config = dict(
    model='contrastive image-text model',
    dataset='rendered solids tumbling over patterned floors',
    encoder_widths=[16, 32, 64, 128],
    text_encoder_mlp_ratio=4,
    text_encoder_head_dim=32,
    text_encoder_inner_norm=False,
    weight_decay=0.02,
    adamw_weight_decay_other_params=0.01,
)
Rows from block 5 of the text encoder of a small contrastive image-text model, named by matrix and row number. Rows with one number belong to one neuron. Each number is 50 + 12 x the weight over its row's rms, rounded and kept within 0 to 99. All counts start at 0.
After each neuron's rows are labels from the 100 texts, of 14976, where the neuron reaches its highest value: "fires on" is the input token at the peak. Only what is clearly more common there than usual is listed. The data: rendered solids tumbling over patterned floors.
# fc1: MLP up (text_encoder.blocks.5.mlp.fc1.weight, 512x128), inputs 0-127
# fc2: MLP down (text_encoder.blocks.5.mlp.fc2.weight, 128x512, transposed), outputs 0-127

fc1.338:63 46 42 66 36 65 55 45 62 56 56 57 53 57 51 67 52 33 62 31 56 52 60 77 35 37 36 43 50 48 41 38 33 61 55 48 70 47 32 55 48 42 66 69 47 46 46 54 37 46 50 56 42 58 50 44 39 49 43 62 54 39 60 21 42 41 38 02 43 59 44 58 57 49 32 42 40 55 68 64 47 49 39 55 38 55 36 73 43 36 46 71 60 70 57 72 54 35 41 52 44 47 51 38 67 47 53 42 66 66 58 74 62 50 47 44 62 59 40 30 37 58 47 51 22 52 58 51
fc2.338:42 61 43 44 58 23 39 61 53 50 32 61 50 44 46 53 57 37 43 60 39 57 48 35 41 35 39 54 57 65 67 47 65 53 25 56 57 68 50 41 51 34 61 25 48 52 53 70 59 60 46 28 57 73 79 57 42 44 44 41 69 59 66 54 29 58 61 47 50 77 81 52 56 53 46 49 58 47 59 55 71 30 64 71 53 45 52 49 45 40 41 57 55 37 37 67 50 53 37 51 58 43 42 40 36 61 52 56 44 42 40 26 37 53 53 66 56 52 36 62 65 22 33 60 59 47 37 52
fires on: "black"; ","

fc1.379:47 32 31 33 65 66 52 47 79 59 42 39 53 48 45 38 53 54 20 42 66 57 50 44 36 64 46 44 44 62 47 46 48 62 63 55 36 57 55 47 60 45 68 46 52 49 59 69 57 44 43 48 65 50 42 52 64 56 65 48 61 37 75 72 30 53 58 48 57 50 81 54 45 31 27 55 48 46 61 61 51 39 44 32 35 40 25 49 68 48 45 37 49 58 46 56 58 46 54 56 71 55 70 68 64 53 54 50 46 41 32 42 44 44 33 40 52 55 71 45 47 48 19 34 43 69 29 49
fc2.379:27 46 58 55 15 37 53 47 34 47 57 49 37 51 60 43 47 47 45 67 44 42 58 55 75 44 50 39 49 47 49 59 25 70 46 47 51 61 53 38 66 38 57 43 48 28 48 43 50 33 68 35 58 53 64 62 79 26 51 32 58 54 37 35 68 31 46 74 48 34 69 33 60 49 60 36 43 67 62 60 50 59 63 65 54 49 50 46 54 46 31 60 47 58 48 54 60 52 23 49 59 55 40 55 27 46 54 41 48 61 52 51 57 46 49 32 44 75 51 49 53 33 71 54 60 52 45 71
fires on: "yellow"; "a"

fc1.224:64 48 46 46 50 55 32 34 52 64 55 64 57 61 61 35 54 49 39 40 68 63 49 39 46 37 69 59 39 55 56 29 44 67 45 41 52 52 40 52 69 52 29 64 49 67 52 36 66 44 42 49 57 70 62 30 61 31 59 68 52 47 53 49 51 72 59 23 61 57 63 41 47 30 35 54 34 51 65 54 66 56 51 50 50 49 56 31 46 43 46 47 44 61 41 64 65 52 40 58 63 48 45 48 63 47 66 37 40 46 45 56 74 36 08 41 47 37 52 52 38 65 53 37 30 47 62 79
fc2.224:67 49 65 30 39 55 43 51 32 36 34 10 58 50 56 42 69 34 42 72 50 48 54 44 38 51 52 51 18 52 43 52 63 50 22 60 53 51 50 59 36 61 55 52 68 27 48 54 37 53 57 39 58 60 45 43 48 77 45 54 47 63 60 40 52 49 44 55 52 50 51 60 69 62 77 41 62 49 47 37 59 37 51 55 56 48 45 58 62 62 40 40 41 46 60 37 42 55 34 47 33 30 54 57 46 44 26 46 64 53 80 41 63 60 44 58 31 62 55 47 57 58 68 52 54 51 21 62
fires on: "a"; "left"

fc1.457:64 53 60 29 33 43 59 43 41 48 49 41 35 41 45 62 42 59 36 52 59 42 50 72 59 42 38 45 35 37 53 72 47 41 61 45 45 51 50 53 73 60 36 62 59 58 61 61 49 45 52 35 50 43 69 46 66 46 45 46 57 35 56 45 47 48 54 38 32 59 64 58 36 41 58 51 66 45 49 65 72 59 57 32 45 52 45 49 35 65 57 49 45 40 46 50 33 61 69 75 65 24 64 45 42 21 47 64 44 61 47 58 52 47 12 59 46 41 73 47 57 70 60 16 39 63 58 49
fc2.457:58 44 45 45 61 66 51 49 53 47 52 65 56 64 46 51 50 37 54 69 50 43 35 23 43 33 47 27 51 68 43 74 45 53 40 58 52 62 50 50 44 31 57 64 72 40 62 57 51 46 49 66 48 70 53 39 51 41 62 61 41 68 61 25 49 52 33 55 51 34 32 42 72 38 57 45 70 47 41 47 39 50 60 50 42 79 50 42 61 54 50 31 60 36 47 41 18 58 44 54 52 41 56 41 65 28 37 64 61 50 63 33 36 54 73 47 62 52 53 55 53 48 38 73 57 27 31 43
fires on: "green"

fc1.55:49 42 47 70 60 61 80 51 47 58 49 65 24 35 57 55 56 63 66 65 48 54 32 66 44 45 44 50 38 54 61 46 26 48 46 38 50 61 50 58 61 58 52 52 32 64 66 55 32 69 55 43 57 35 61 25 42 63 55 62 63 25 51 57 49 53 45 54 35 38 69 43 27 54 49 37 65 50 54 37 46 37 65 49 38 30 48 45 52 43 41 66 48 52 37 46 34 31 51 36 27 53 33 67 40 48 65 73 35 46 68 45 59 58 53 54 43 78 34 55 52 46 49 31 48 50 64 36
fc2.55:46 47 59 61 26 50 56 59 44 68 73 66 62 52 48 50 68 68 62 44 52 63 53 40 36 66 60 60 42 50 46 53 69 27 49 63 29 54 38 63 32 52 52 71 61 52 42 47 46 26 61 61 44 50 34 29 41 52 57 52 48 57 38 50 36 44 59 34 55 35 50 54 41 63 56 54 43 51 73 70 57 50 49 85 11 61 26 56 28 38 57 51 65 60 45 53 32 59 53 57 51 55 44 44 32 38 44 54 49 64 29 47 48 44 52 46 44 43 29 40 57 46 38 47 62 48 65 46
fires on: "a"; "cube"

fc1.74:46 54 68 46 41 70 55 39 30 10 67 55 49 45 40 49 46 62 70 48 57 40 48 75 60 49 54 40 55 35 42 62 70 62 88 57 46 43 50 38 32 30 57 71 61 32 59 54 49 43 48 55 71 41 51 46 48 20 47 53 27 47 49 44 41 37 49 43 41 67 47 64 61 57 55 60 35 46 60 48 38 61 62 51 45 66 43 37 41 56 62 48 22 56 62 56 49 59 66 46 56 45 45 59 55 35 54 40 60 57 53 52 40 42 37 40 52 54 82 37 45 49 46 45 56 55 63 58
fc2.74:36 53 41 30 45 35 49 68 58 52 72 32 61 63 46 30 48 52 44 41 53 46 48 28 52 52 53 30 46 59 45 43 59 61 41 58 40 67 48 53 50 52 50 42 60 61 45 45 48 53 65 27 54 45 50 34 52 79 60 46 53 66 53 34 41 58 28 52 49 78 55 54 60 47 47 45 63 44 35 59 56 31 33 60 52 36 32 30 57 62 60 49 47 80 38 60 34 41 51 75 39 67 48 30 54 46 57 56 57 47 70 23 50 65 62 63 75 40 50 42 55 47 37 42 30 54 68 46
fires on: "green"; "left"

fc1.75:58 64 48 36 40 69 51 62 44 60 42 55 59 54 60 45 48 52 45 54 63 48 59 52 50 69 13 50 61 66 43 41 37 23 60 37 64 64 28 52 51 26 47 50 53 51 64 47 52 55 57 24 52 45 56 37 59 45 19 38 60 51 10 72 61 56 52 57 18 54 35 53 42 52 45 47 44 62 46 44 54 50 56 67 62 40 60 43 64 49 43 24 61 57 37 56 54 36 48 49 49 73 59 56 51 46 51 64 52 59 49 74 38 54 53 41 50 45 57 57 63 43 52 22 51 58 54 37
fc2.75:52 48 58 65 28 33 54 53 37 70 19 36 43 67 51 52 53 37 74 49 29 55 56 55 76 55 60 47 49 53 59 56 57 63 35 37 43 57 56 40 45 50 66 52 56 52 61 49 68 29 61 63 47 43 42 70 63 46 60 46 60 43 63 23 47 52 37 43 49 54 29 50 70 54 50 61 47 38 50 52 73 44 34 41 36 57 60 28 65 49 63 50 45 53 58 64 63 49 57 36 57 40 44 69 42 50 37 25 58 54 59 41 59 45 30 56 30 61 23 42 55 31 50 44 73 59 51 52
fires on: "a"; "yellow"; "orange"

fc1.423:43 54 33 47 54 48 69 45 66 38 51 61 53 49 60 49 26 64 58 63 38 63 59 41 57 51 46 41 47 25 48 47 38 35 29 33 53 74 54 69 53 61 54 53 68 55 63 61 43 58 52 35 46 48 56 27 62 44 32 46 54 26 58 35 43 25 56 48 32 51 36 70 32 36 75 47 61 54 48 51 59 47 55 22 43 59 83 58 57 45 47 39 67 29 46 63 48 43 60 59 40 44 57 54 69 39 62 69 53 54 30 63 44 59 47 69 38 52 57 36 45 60 53 40 56 44 46 41
fc2.423:65 51 57 28 36 56 36 32 55 47 58 29 50 67 57 55 51 59 24 71 71 49 26 59 50 63 45 40 54 82 63 84 38 59 51 52 53 35 29 35 52 64 46 66 45 56 43 59 46 59 66 41 50 60 47 72 45 45 40 54 42 51 40 50 61 46 54 45 34 55 77 29 48 65 60 48 45 60 40 49 32 65 47 43 36 46 53 56 46 59 48 68 32 32 60 61 30 40 60 47 43 32 67 44 57 36 60 49 36 50 36 33 41 54 55 49 68 56 39 45 56 42 65 42 48 47 41 61
fires on: "green"

fc1.15:57 64 49 49 39 63 55 69 45 50 56 43 44 35 53 50 46 56 88 68 65 60 36 55 43 59 49 45 56 58 60 56 34 59 37 56 46 59 67 49 60 40 47 65 52 36 60 40 57 49 45 45 49 45 29 58 56 67 39 47 58 59 55 62 47 33 33 56 54 43 47 47 43 45 15 39 53 42 51 30 28 70 33 60 69 59 54 54 69 35 39 41 57 52 65 53 23 41 36 41 43 56 23 49 44 25 54 72 41 46 61 55 51 48 48 48 45 62 47 74 47 53 59 53 36 45 17 65
fc2.15:50 39 59 20 31 43 49 60 62 44 45 35 66 45 34 68 55 39 49 26 41 39 52 49 42 68 42 62 51 49 76 53 41 45 46 53 46 49 37 67 43 45 52 54 72 49 41 64 57 58 56 27 47 54 42 44 42 43 47 58 57 42 48 55 66 42 45 67 46 27 44 42 51 81 36 47 51 52 51 65 76 54 71 51 33 69 72 55 49 25 53 57 58 62 52 37 40 45 68 61 44 46 63 56 40 46 33 32 55 50 26 42 46 51 68 62 70 53 30 37 61 44 45 51 66 50 66 33
fires on: "yellow"

fc1.479:54 38 38 51 47 65 53 63 00 43 56 44 34 66 56 61 39 61 43 49 63 59 42 59 46 70 59 71 57 46 45 42 52 51 40 70 65 44 52 68 59 52 50 61 59 36 66 62 50 47 54 41 40 41 40 50 68 53 48 64 35 63 58 58 38 22 41 78 32 46 53 44 43 59 48 52 60 56 49 50 40 38 17 34 49 52 42 39 81 39 54 47 46 47 60 39 61 47 72 43 51 62 52 40 55 39 57 48 38 54 47 72 53 56 37 47 44 36 36 64 43 31 52 41 36 44 45 57
fc2.479:54 40 31 31 48 47 62 76 58 47 52 67 67 35 57 65 67 32 45 35 52 53 52 58 45 50 52 67 61 46 53 59 35 39 53 29 29 48 51 50 45 55 63 40 45 39 62 57 73 48 64 62 61 48 50 42 43 26 40 51 43 30 29 47 63 34 59 77 64 34 53 43 61 57 34 67 37 67 35 38 59 46 69 49 39 69 55 38 60 33 51 51 60 44 54 50 58 41 55 34 25 46 61 67 44 39 43 47 37 49 44 37 40 51 63 48 60 28 41 34 62 60 61 55 76 43 62 47
fires on: ","; "yellow"

fc1.500:31 67 49 51 33 42 62 55 45 52 28 65 46 66 62 66 39 73 50 60 69 45 48 57 45 32 45 54 62 43 51 37 43 47 34 65 37 65 35 66 34 56 37 46 50 59 61 35 51 56 53 43 87 43 50 39 56 64 42 50 52 48 46 46 60 48 29 66 62 56 65 32 53 42 63 56 49 52 28 47 44 36 58 62 35 49 35 62 49 41 52 48 50 42 56 74 66 24 73 38 31 52 35 67 37 49 73 58 25 76 54 34 51 44 51 56 39 52 49 40 63 54 56 47 35 48 51 49
fc2.500:27 68 54 61 50 59 47 53 35 45 42 57 49 52 37 35 40 80 64 60 46 59 18 49 55 70 38 60 46 57 54 62 35 43 31 50 54 44 35 60 47 70 58 55 54 29 49 47 56 42 60 38 82 42 44 51 49 32 62 54 44 31 60 48 44 53 60 49 39 41 32 66 79 32 65 48 45 56 34 45 69 33 47 69 37 38 48 69 50 55 46 40 38 49 62 34 37 46 66 42 56 53 50 63 39 62 70 62 31 48 59 42 27 51 54 46 57 48 62 47 51 70 68 44 51 40 63 48
fires on: "<end>"; "white"

fc1.380:57 53 57 44 39 61 47 42 72 39 59 32 35 55 53 49 42 39 61 38 42 47 71 34 53 55 61 54 55 29 49 59 47 51 57 31 66 52 43 41 82 55 55 66 44 50 37 23 56 61 48 44 57 33 57 45 68 36 35 35 70 39 49 48 58 55 58 56 63 68 46 44 36 24 51 31 42 40 72 51 64 36 47 53 43 65 53 51 42 33 54 58 46 56 25 62 55 39 54 43 46 56 48 67 61 52 44 69 70 65 74 12 55 55 42 38 54 46 55 38 30 43 52 57 55 41 35 49
fc2.380:64 48 26 55 49 60 74 33 37 70 35 59 57 48 57 59 63 46 57 36 61 46 30 78 34 32 62 51 69 84 57 33 50 42 41 49 51 58 47 62 49 67 56 36 60 72 68 47 48 42 58 40 37 47 41 47 26 62 58 46 34 68 46 65 40 36 44 58 60 52 52 63 47 39 33 51 51 49 37 58 30 45 40 35 60 39 47 57 33 38 57 40 52 32 55 60 46 39 66 38 38 70 53 48 58 47 53 50 45 36 54 46 64 65 44 52 56 41 32 59 42 45 62 58 35 72 51 68
fires on: ","

fc1.149:66 29 47 57 39 55 50 27 66 54 43 51 54 62 47 52 44 63 49 59 67 44 22 56 26 56 42 48 32 20 58 44 56 56 46 45 31 73 48 51 61 50 55 42 42 55 56 46 44 28 35 59 57 56 36 42 40 46 42 53 44 38 58 29 44 41 41 40 38 60 51 65 51 70 48 65 63 56 62 60 51 58 49 66 49 61 74 56 40 51 54 61 36 65 39 43 41 56 49 23 46 32 56 39 64 70 79 43 57 35 57 66 25 65 35 61 66 52 49 61 71 60 44 38 39 46 44 46
fc2.149:45 64 44 44 57 56 39 57 37 47 52 40 49 41 33 36 38 36 81 80 58 53 39 44 56 41 40 64 55 36 33 53 65 37 61 50 18 56 51 60 33 54 69 45 50 40 54 42 61 24 42 55 48 53 37 56 16 44 72 45 61 72 49 52 72 49 46 47 40 46 57 51 48 39 48 49 50 49 49 58 47 53 51 73 54 45 33 55 38 24 57 60 26 73 55 56 45 34 49 49 55 36 68 67 50 61 53 41 51 52 53 45 69 63 55 58 51 38 62 33 30 62 62 47 66 50 44 69
fires on: "<end>"; "blue"

fc1.2:58 64 37 39 33 49 25 50 26 66 60 48 67 60 39 60 45 46 71 53 70 59 50 70 49 59 38 43 49 53 53 51 38 66 56 64 49 75 54 68 51 38 40 50 39 32 71 60 76 53 45 55 55 66 48 50 36 47 39 62 47 40 54 49 32 18 62 48 33 61 46 52 46 53 53 36 58 56 44 45 17 49 45 69 54 69 46 45 47 51 70 34 42 54 43 48 74 46 39 57 45 50 25 47 74 59 66 59 46 55 49 57 43 62 36 35 32 53 58 49 28 54 45 51 38 55 46 53
fc2.2:55 35 59 45 48 66 51 57 52 36 69 29 46 39 41 61 78 59 45 42 62 54 55 38 60 77 42 64 57 46 41 26 54 50 45 54 55 51 61 56 47 51 52 63 53 57 56 48 43 37 44 55 52 56 51 49 70 51 48 63 54 51 65 32 62 37 30 49 53 32 53 27 56 43 46 66 32 67 57 44 90 45 40 52 63 51 62 49 41 62 50 32 44 57 66 32 56 37 57 42 40 53 52 60 44 38 42 31 70 66 33 60 40 47 62 14 55 32 35 30 66 39 57 56 48 42 49 60
fires on: "yellow"

fc1.496:53 46 61 53 48 63 43 46 66 31 62 57 57 44 43 70 69 47 67 46 61 41 52 43 64 57 50 72 53 40 34 58 49 49 49 56 47 61 43 52 62 67 66 63 45 52 43 48 31 61 53 46 57 25 50 37 45 25 44 63 38 36 53 26 47 53 62 37 16 69 58 39 54 23 52 38 59 48 51 41 54 57 54 51 33 43 55 54 52 47 45 38 54 43 37 39 28 52 54 69 76 34 68 52 68 64 35 51 45 68 61 40 38 27 44 66 68 57 64 29 57 41 43 51 43 40 69 59
fc2.496:31 25 60 60 66 43 49 61 59 47 55 53 61 60 45 31 59 55 45 53 57 66 52 56 53 60 50 39 66 64 38 60 36 42 74 64 41 55 56 38 49 44 41 42 69 39 42 50 47 51 65 62 36 58 48 52 56 59 67 45 57 65 24 36 39 62 44 23 52 50 50 49 68 51 47 66 59 34 50 53 50 68 46 60 52 46 38 39 26 36 42 53 65 43 54 52 67 60 20 63 25 52 47 58 63 27 63 49 57 33 31 52 44 41 82 53 52 63 51 50 33 64 30 42 54 48 37 33
fires on: "green"

fc1.393:55 38 43 33 49 51 51 68 49 41 47 46 37 33 36 65 41 62 58 32 41 75 55 60 64 51 64 52 65 38 47 49 37 53 34 70 40 42 42 63 70 43 61 61 63 30 37 54 35 54 43 45 49 54 62 42 44 42 49 51 35 43 66 59 42 26 46 71 48 50 53 23 57 45 68 51 27 35 37 50 50 47 47 67 70 28 50 60 59 54 52 59 67 58 62 69 66 44 46 51 52 46 53 73 43 52 25 54 40 51 36 52 53 67 41 67 43 64 52 36 58 25 40 54 51 30 39 76
fc2.393:86 61 37 50 63 41 34 52 45 50 42 60 58 39 61 67 48 65 49 40 28 22 45 57 39 43 25 55 68 47 46 56 64 57 39 41 55 52 58 41 53 44 52 40 40 35 64 66 37 52 62 58 49 53 49 57 50 33 58 51 62 57 61 33 52 77 66 46 66 53 70 75 60 39 58 30 50 54 49 32 37 41 51 47 50 63 60 47 47 65 43 26 42 44 43 47 52 38 39 67 67 52 48 53 52 53 70 53 37 16 40 39 43 47 38 29 47 52 62 44 69 34 64 55 48 60 33 47
fires on: ","

fc1.121:33 29 45 52 38 39 67 54 60 37 56 48 32 55 67 42 39 73 35 67 61 55 47 54 63 35 65 47 36 36 56 48 47 43 34 65 71 58 58 70 58 53 52 60 62 75 52 35 66 30 56 44 63 46 42 49 50 49 53 41 35 37 35 30 57 71 28 72 46 46 41 33 37 33 74 72 34 59 48 60 54 32 42 50 36 63 47 47 49 59 62 50 48 42 36 36 37 66 49 47 29 49 39 54 58 65 57 61 56 56 30 61 38 60 40 51 75 54 38 42 49 49 57 38 59 49 45 44
fc2.121:43 58 53 50 43 64 47 34 18 32 23 36 41 52 51 46 58 39 64 63 44 51 67 66 54 33 36 49 53 50 39 55 39 55 34 70 53 59 30 49 42 38 45 68 36 37 54 65 48 53 55 38 74 59 35 41 48 49 30 43 57 74 38 80 56 45 52 33 48 62 66 66 63 41 48 25 66 34 48 46 64 52 58 51 45 40 45 70 58 51 71 45 34 58 45 70 54 48 56 49 64 63 57 54 58 45 59 58 33 40 51 44 53 38 42 52 56 79 35 35 54 57 61 28 49 43 49 52
fires on: "a"; "white"; "sphere"

fc1.252:43 87 60 75 29 48 64 67 31 49 47 48 58 26 61 56 69 56 40 38 52 57 49 44 69 43 53 37 35 65 56 47 37 51 55 61 56 54 51 38 61 45 64 48 45 60 55 56 57 44 42 62 33 43 51 36 65 58 65 57 39 52 51 77 48 52 56 75 34 61 40 47 30 44 49 51 44 60 59 40 53 68 47 41 46 51 63 50 51 65 54 60 57 60 63 46 28 45 50 51 53 46 47 30 58 52 36 61 50 57 51 44 44 47 43 79 58 33 22 47 45 41 26 50 19 58 43 24
fc2.252:51 50 84 28 58 67 48 56 59 31 53 46 39 55 34 63 44 72 40 41 42 41 36 52 38 50 38 64 61 73 54 65 61 54 23 41 49 38 52 51 53 55 32 49 35 33 52 50 60 51 65 47 49 37 54 49 70 45 26 40 39 47 45 38 52 61 62 44 76 76 70 67 48 36 49 71 46 59 43 32 60 58 49 47 53 56 59 79 58 34 33 29 43 42 44 63 43 70 61 45 53 39 35 52 71 52 52 42 69 57 43 50 52 46 43 52 57 53 54 30 43 35 46 68 51 48 59 54
fires on: "black"; "a"; "and"

fc1.333:44 50 65 66 60 50 49 69 40 56 59 44 55 46 72 61 61 49 38 47 57 49 40 26 47 60 38 34 48 46 66 43 43 38 69 61 54 56 35 48 61 34 38 49 37 65 58 70 40 23 60 43 47 50 55 44 47 57 59 74 69 45 45 44 45 32 29 33 45 65 38 62 53 36 29 60 53 32 60 47 58 50 48 48 55 50 26 56 71 45 42 59 63 61 34 55 58 35 60 42 56 72 50 54 42 63 46 49 30 43 59 65 94 47 25 36 51 43 46 62 53 45 34 57 64 46 45 43
fc2.333:55 45 41 50 45 57 58 64 43 58 50 73 46 55 70 36 33 51 46 80 37 47 37 37 50 50 57 63 56 46 53 63 50 34 49 52 56 17 79 55 65 30 78 46 59 43 61 54 38 59 33 54 56 57 58 34 53 41 51 41 41 47 78 44 52 55 68 48 50 32 55 54 48 56 65 64 56 70 42 42 74 60 33 58 56 44 41 45 41 69 45 38 48 40 34 47 67 62 52 57 57 42 46 39 27 37 66 44 44 61 60 45 47 72 45 49 42 49 54 29 32 52 53 66 35 51 28 40
fires on: "white"; "tube"

fc1.132:64 53 63 61 41 54 47 36 59 53 28 61 42 53 56 31 33 66 40 65 53 52 44 57 71 61 50 49 51 67 77 59 51 38 56 15 48 39 41 48 32 38 79 47 56 45 66 54 28 48 70 61 49 45 64 35 59 18 47 49 60 47 51 43 40 33 63 52 45 64 57 63 63 48 57 37 65 58 56 39 67 54 52 31 41 46 54 53 54 42 51 34 57 47 40 43 45 31 73 64 34 48 57 56 44 32 52 52 30 54 31 67 40 40 23 60 51 56 60 59 48 44 36 60 50 40 54 35
fc2.132:37 53 46 53 35 56 47 44 60 36 62 39 57 51 70 32 57 62 27 51 59 44 30 43 52 33 39 43 79 57 57 53 35 50 45 66 38 54 37 38 45 79 60 43 56 68 42 58 39 57 57 50 49 57 47 49 27 62 58 39 70 44 52 58 50 36 49 36 42 48 48 49 40 43 40 35 43 79 57 54 55 52 61 46 56 58 41 72 51 63 53 32 57 20 77 67 37 44 35 75 63 48 59 43 39 44 39 47 48 55 28 66 54 65 53 37 71 61 35 45 46 50 60 66 42 47 63 67
fires on: "green"

fc1.162:44 55 48 44 34 65 77 71 34 61 73 56 63 67 29 65 54 44 60 43 69 45 54 58 62 51 31 44 37 45 47 31 47 57 27 52 69 45 37 57 66 55 35 51 39 46 65 61 47 43 30 63 47 50 50 44 50 55 62 63 57 45 71 48 57 36 53 51 23 40 45 52 26 60 39 48 44 66 38 48 60 60 45 50 51 42 50 56 65 43 58 36 51 59 60 31 62 43 64 52 56 84 45 51 66 41 38 49 33 63 29 71 52 57 55 46 56 46 40 29 36 48 48 30 29 39 52 63
fc2.162:40 45 45 30 37 36 52 48 73 48 21 23 58 33 40 58 64 43 56 40 63 40 44 50 49 73 63 74 67 55 46 84 55 59 39 50 32 47 54 49 53 51 47 40 49 40 72 49 54 63 42 48 71 57 56 63 45 51 44 48 56 43 44 52 52 38 28 37 43 47 49 33 57 65 54 47 74 64 39 48 37 42 47 46 65 51 58 39 57 19 32 48 49 61 70 50 59 51 60 40 60 44 68 78 45 57 61 58 56 54 59 51 46 54 38 70 47 28 28 41 56 34 43 57 41 43 55 37
fires on: "yellow"

fc1.195:42 33 52 34 39 54 57 42 36 52 76 42 69 50 42 48 46 68 42 69 54 44 55 49 40 61 56 48 37 53 31 66 55 40 44 56 67 59 57 46 61 31 55 45 32 50 65 57 50 79 40 45 61 40 39 54 64 56 34 45 62 44 33 57 41 39 23 53 36 60 28 32 58 54 47 30 43 58 48 33 46 31 69 51 52 64 66 26 55 58 42 50 54 46 53 44 53 40 61 51 42 69 46 68 37 60 80 76 59 69 40 40 33 61 44 49 39 54 61 54 29 51 55 51 60 41 56 31
fc2.195:48 55 41 46 50 47 66 57 65 67 51 51 35 37 41 58 55 42 38 59 87 42 34 62 47 48 61 69 55 49 62 48 53 66 46 45 51 41 57 29 26 47 63 60 54 48 49 70 42 59 53 43 58 66 54 46 50 42 60 29 45 52 61 56 63 35 45 57 35 40 51 44 54 58 32 57 43 43 33 57 59 62 36 22 67 56 55 57 50 68 49 61 45 49 43 66 71 31 78 47 79 40 40 43 45 46 43 27 46 39 64 42 55 22 24 60 55 43 24 53 55 43 58 45 62 42 36 57
fires on: "yellow"

fc1.307:46 31 34 39 48 44 50 58 62 50 58 59 34 52 40 41 58 52 41 66 44 41 42 65 56 43 43 63 67 41 36 41 70 53 67 44 56 62 44 48 48 60 38 38 41 67 41 38 47 41 66 55 42 41 77 50 73 54 39 47 72 57 47 34 43 39 65 73 31 47 59 58 23 39 63 42 41 61 58 47 36 45 53 62 29 44 34 51 60 32 40 48 63 71 35 49 50 54 66 71 55 48 46 68 67 70 58 28 61 56 55 38 54 56 58 30 80 57 42 39 57 61 35 32 50 48 46 38
fc2.307:52 43 63 58 56 40 47 57 38 58 45 70 64 54 59 59 47 38 53 55 56 43 25 49 60 44 39 50 51 56 35 57 40 38 54 64 18 44 58 42 60 53 53 52 47 48 37 52 55 77 51 63 42 55 50 27 30 73 46 69 34 53 42 63 29 38 35 55 58 53 46 70 59 43 69 45 43 44 80 66 55 61 37 64 85 33 45 49 35 37 64 46 49 64 37 46 55 28 38 51 52 58 57 54 51 38 47 30 44 54 45 43 47 78 39 50 47 50 69 66 45 49 54 65 31 43 41 68
fires on: "a"; "blue"

fc1.79:44 49 62 61 39 55 54 43 46 60 66 44 46 48 43 21 49 52 49 42 62 41 57 53 53 53 47 22 51 49 45 58 39 40 62 35 83 51 70 40 65 50 77 44 29 58 59 54 60 40 53 46 54 32 29 42 43 36 43 61 35 59 65 50 56 48 34 17 68 58 66 60 40 37 47 72 36 35 54 55 59 59 41 32 54 42 29 60 56 46 50 54 49 63 42 45 53 61 47 63 72 42 59 63 71 42 39 38 63 58 54 67 74 47 38 58 59 46 51 40 64 35 58 37 46 51 34 27
fc2.79:37 40 43 59 79 38 60 49 49 62 60 45 75 61 43 46 53 44 48 54 43 58 43 27 30 45 55 39 54 50 35 24 53 47 67 55 42 75 56 33 26 38 67 39 41 28 37 45 29 45 39 54 46 53 38 37 58 65 30 49 53 62 46 47 74 52 55 57 45 39 55 48 50 44 49 40 40 63 62 67 36 51 50 59 58 77 66 33 37 69 50 60 22 49 46 63 70 58 54 63 60 36 65 44 46 63 41 40 39 55 62 43 59 51 41 64 38 51 45 41 62 51 36 52 36 40 68 35
fires on: "white"

fc1.190:54 61 42 47 60 35 43 51 36 34 48 52 42 26 51 57 36 49 60 39 56 42 47 54 63 51 55 32 35 50 50 71 57 56 30 31 43 60 35 68 41 55 36 64 61 19 59 53 33 41 60 57 75 45 61 56 64 52 51 64 53 32 47 43 35 26 40 32 48 52 67 46 50 51 79 61 61 44 54 55 65 30 34 23 53 63 68 48 36 49 40 56 49 55 42 47 42 53 42 47 52 47 60 68 58 48 54 72 53 17 22 55 46 59 53 50 35 58 65 62 58 51 32 52 50 45 54 48
fc2.190:41 63 51 22 52 49 33 64 48 53 46 45 58 58 40 55 76 68 44 48 67 66 40 32 34 51 46 60 65 61 50 51 38 46 60 37 51 46 54 33 54 53 80 61 63 45 44 58 55 61 55 53 20 52 43 64 45 36 73 47 34 52 49 42 32 57 37 41 51 51 39 67 38 43 58 41 45 55 45 36 50 33 63 72 40 45 50 74 52 66 47 26 43 40 61 51 27 45 43 52 46 32 62 35 49 54 49 44 57 85 55 60 51 43 38 39 44 47 55 32 32 65 61 56 57 30 67 41
fires on: "green"